A small segmentation model, trained from scratch: decoder norm groupnorm, trained on rendered roads seen from a driver's seat, with toy cars, trees and houses.
Rows from block 5 of the decoder, named by matrix and row number. Each number is 128 + 32 x the weight over its row's rms, rounded and kept within 0 to 255. All counts start at 0. Numbers have three digits each. After the name is the row's rms in percent of the matrix's.
# convs0: reduce pointwise conv (decoder.decb.1.0.convs.0.weight, 32x64x1x1), inputs 0-63
convs0.0 111:156151162097086059160064114113158159114112115101131100133107124083160218127156091129156131126113144122172150122155106058086136133103109106168172180134177098151125150130092083084089147125153103
convs0.1 108:113117150167159112136165075153037170080130135073111117096135142092131124125126134113170095110159128130156095082070130164154164116142104158147138129097129101168129116126148162214118213152151151
convs0.2 098:076070100082137132159112109085086111103168110162065085097139139118111145110152104118106198152102174111167097193056131116150154130137114150110196131158122146155094161134153143184137089120141135
convs0.3 085:126125127145079119146109137112166140109143088134136214174133109144124115089069099097148096149136145160108164114156117118110129139128118155150154157110113156083083126118098117114145255181109117
convs0.4 105:160138131083133099179130078156169178071037138105120134100187166145107152139110135117141091163119122124078116099151170104102132152100176079082134165120139136086070159087101089119149131128155152
convs0.5 107:152119152076118130106113105159110112105168129083122116109115150111089092150111128076092071119120114110164177096091084177118152172145111088126135132135132222073120144144187130046130160128172146
convs0.6 098:085105123108129093114107124167029132106084087144142198123172139172117152142141139165096123120145162105141185093084161151165136091110154133147094079131133132118070114143133088135044095132119103
convs0.7 091:121170112115126088120144168109161145135109110102156116122171174143115120149128125089098058049138188170114093091145179125104114182073096156121154126110097138112135122140133190074143056144110080
convs0.8 099:084185135117129106118209181135121133124133118146166081111133105132094151152149118111151099110141076101128062073102162122133160141145164113161105071086132093072145106138119163208090083120127094
convs0.9 091:132134071119082087122132088155122087131095093128135141131128078179123168173125139128121121182058120110118144164184175090140168119117168152095127125070125135114135061102074118204100174130136134
convs0.10 105:140126095098117176188129149119212150106166139098151153100186115053146115103060137099095083163133139114178079094132146117134165148146145120130147104164136114088144119128114091192081147161142160
convs0.11 099:155161093087121142132156107133059080105098218124099158131112115128132101142065146103124100100132114130123134095110092114143109114173206111110141148144058109167136123183102132120141222131131132
convs0.12 096:183129147217152147104131127136144144130163095068139119175062118077096125119140113101167129098178128126147123196121117149121085136089130087135135209180108177174087109099151143129132151143121133
convs0.13 097:160093157131106130109108151183143138115091123139141106230149133148099131131144076107140147141068113152121123209153101090113117163082101236155115140124119144132125130087115131131134076094160104
convs0.14 113:135122137129087136125112060109181082135104161158178135146157147077117094196134139148146090169140130162123109091123128153126148147156152146109127109121100211158072058082175116117090094171168120
convs0.15 097:144157154161132144164208132069147185148146137084147074125088143114130147134136129148120198152107162171136162101115139142136119138142087152110161047127123129101143129117165159070119210146079132
convs0.16 101:150156182125068123146157083185080126150088109140213117101154087161104145092121118163091161057111124126136152083117112146129114109106130111089131204164156160114163147147143076094158140100148122
convs0.17 109:160156074187103121090118116148103110139146098159125072173101093147119127118213131120130128133127192151093195097105083094113113156106121211118047134123110142121081134138106110141146124091123109
convs0.18 095:148146178139124119118108162100188207144148101135126162074076126156093154115126122121170124109161122106116084205186145130101097060089083125189123102101112114135097125088106139138086118119111082
convs0.19 093:142124139098152184109123135042148135128180101122070131129094108082151074142131161120117094095099151124130166089084113131109137112146117104122163132130145112218158147153176137115108060161112202
convs0.20 089:145153118150121094087114170105163112107081124102148138204103153112089162130172121129097143144121137099189141137229140094113131087099121119163126121142130171108069119093083117173142057154162154
convs0.21 100:152161111069078148087108173166146141092099125146057146131181134067127145103103119117105132118203126104112149128082145118104104147059088147123131159161137162123159135141113127132141236130129127
convs0.22 094:085138166165079114133163144166052118106157099131081071062097139153138133147122146182131174154139140120150136079153182160138077098095153122139081091135073107152179155164127119129107086122160145
convs0.23 099:146054121141119112109131082103141132185154117135081102138123124171152108169179146104121162163145074160120151123099118126092134101126095172141143113139128124130116072106196093154047092111209087
convs0.24 089:087177129125124130099111088123076106168175186213146105080134150136129129166137136104112096121126162120094146206209099134156137141101126069107118138137157155091159143180103103133107162126119171
convs0.25 102:105091127116146158161092103163084176112092154091087179120160109128181136092116100099103103142087145166096193187121095191107094132093110140132140136156105153154098148156169048137162107151099106
convs0.26 122:127145094121075080104145095103139146132123166152165102123124101093152080097065137119131110121144104120118106162118083145179101192092099134086141062146230160131115091120161078099139122125136178
convs0.27 096:131088095136142161082200130159189051082179147124112125123123111116178098109084116152141109100164131142126146096071160168091157113135131107109144100134129125166150153157173142148037175129136106
convs0.28 095:137126078178127176087157161212156115172121111115161137127121117173152095124068085128181139141089120138138139169078087156127135140173117120160165085090133176090130116084167104082142076101131132
convs0.29 110:108120107120110126126175068100123157102146109165135135087117155103131065144133188103081072137114151129123139129129151103105200129111188154099090108065123137219121077158109112088141132137143071
convs0.30 104:121110113123118092084103111118219113126145170142172117098194136072171157101114118129116103084115108140178120224082133124095126174145145096130109149123127122122110151158140076097168194113114146
convs0.31 093:101149141079237094089140128124038145103166141080155133070114135113127138147088153106147139118129163156145128147059072140132190150133185126124120175127115129121143157107143144118148105106091116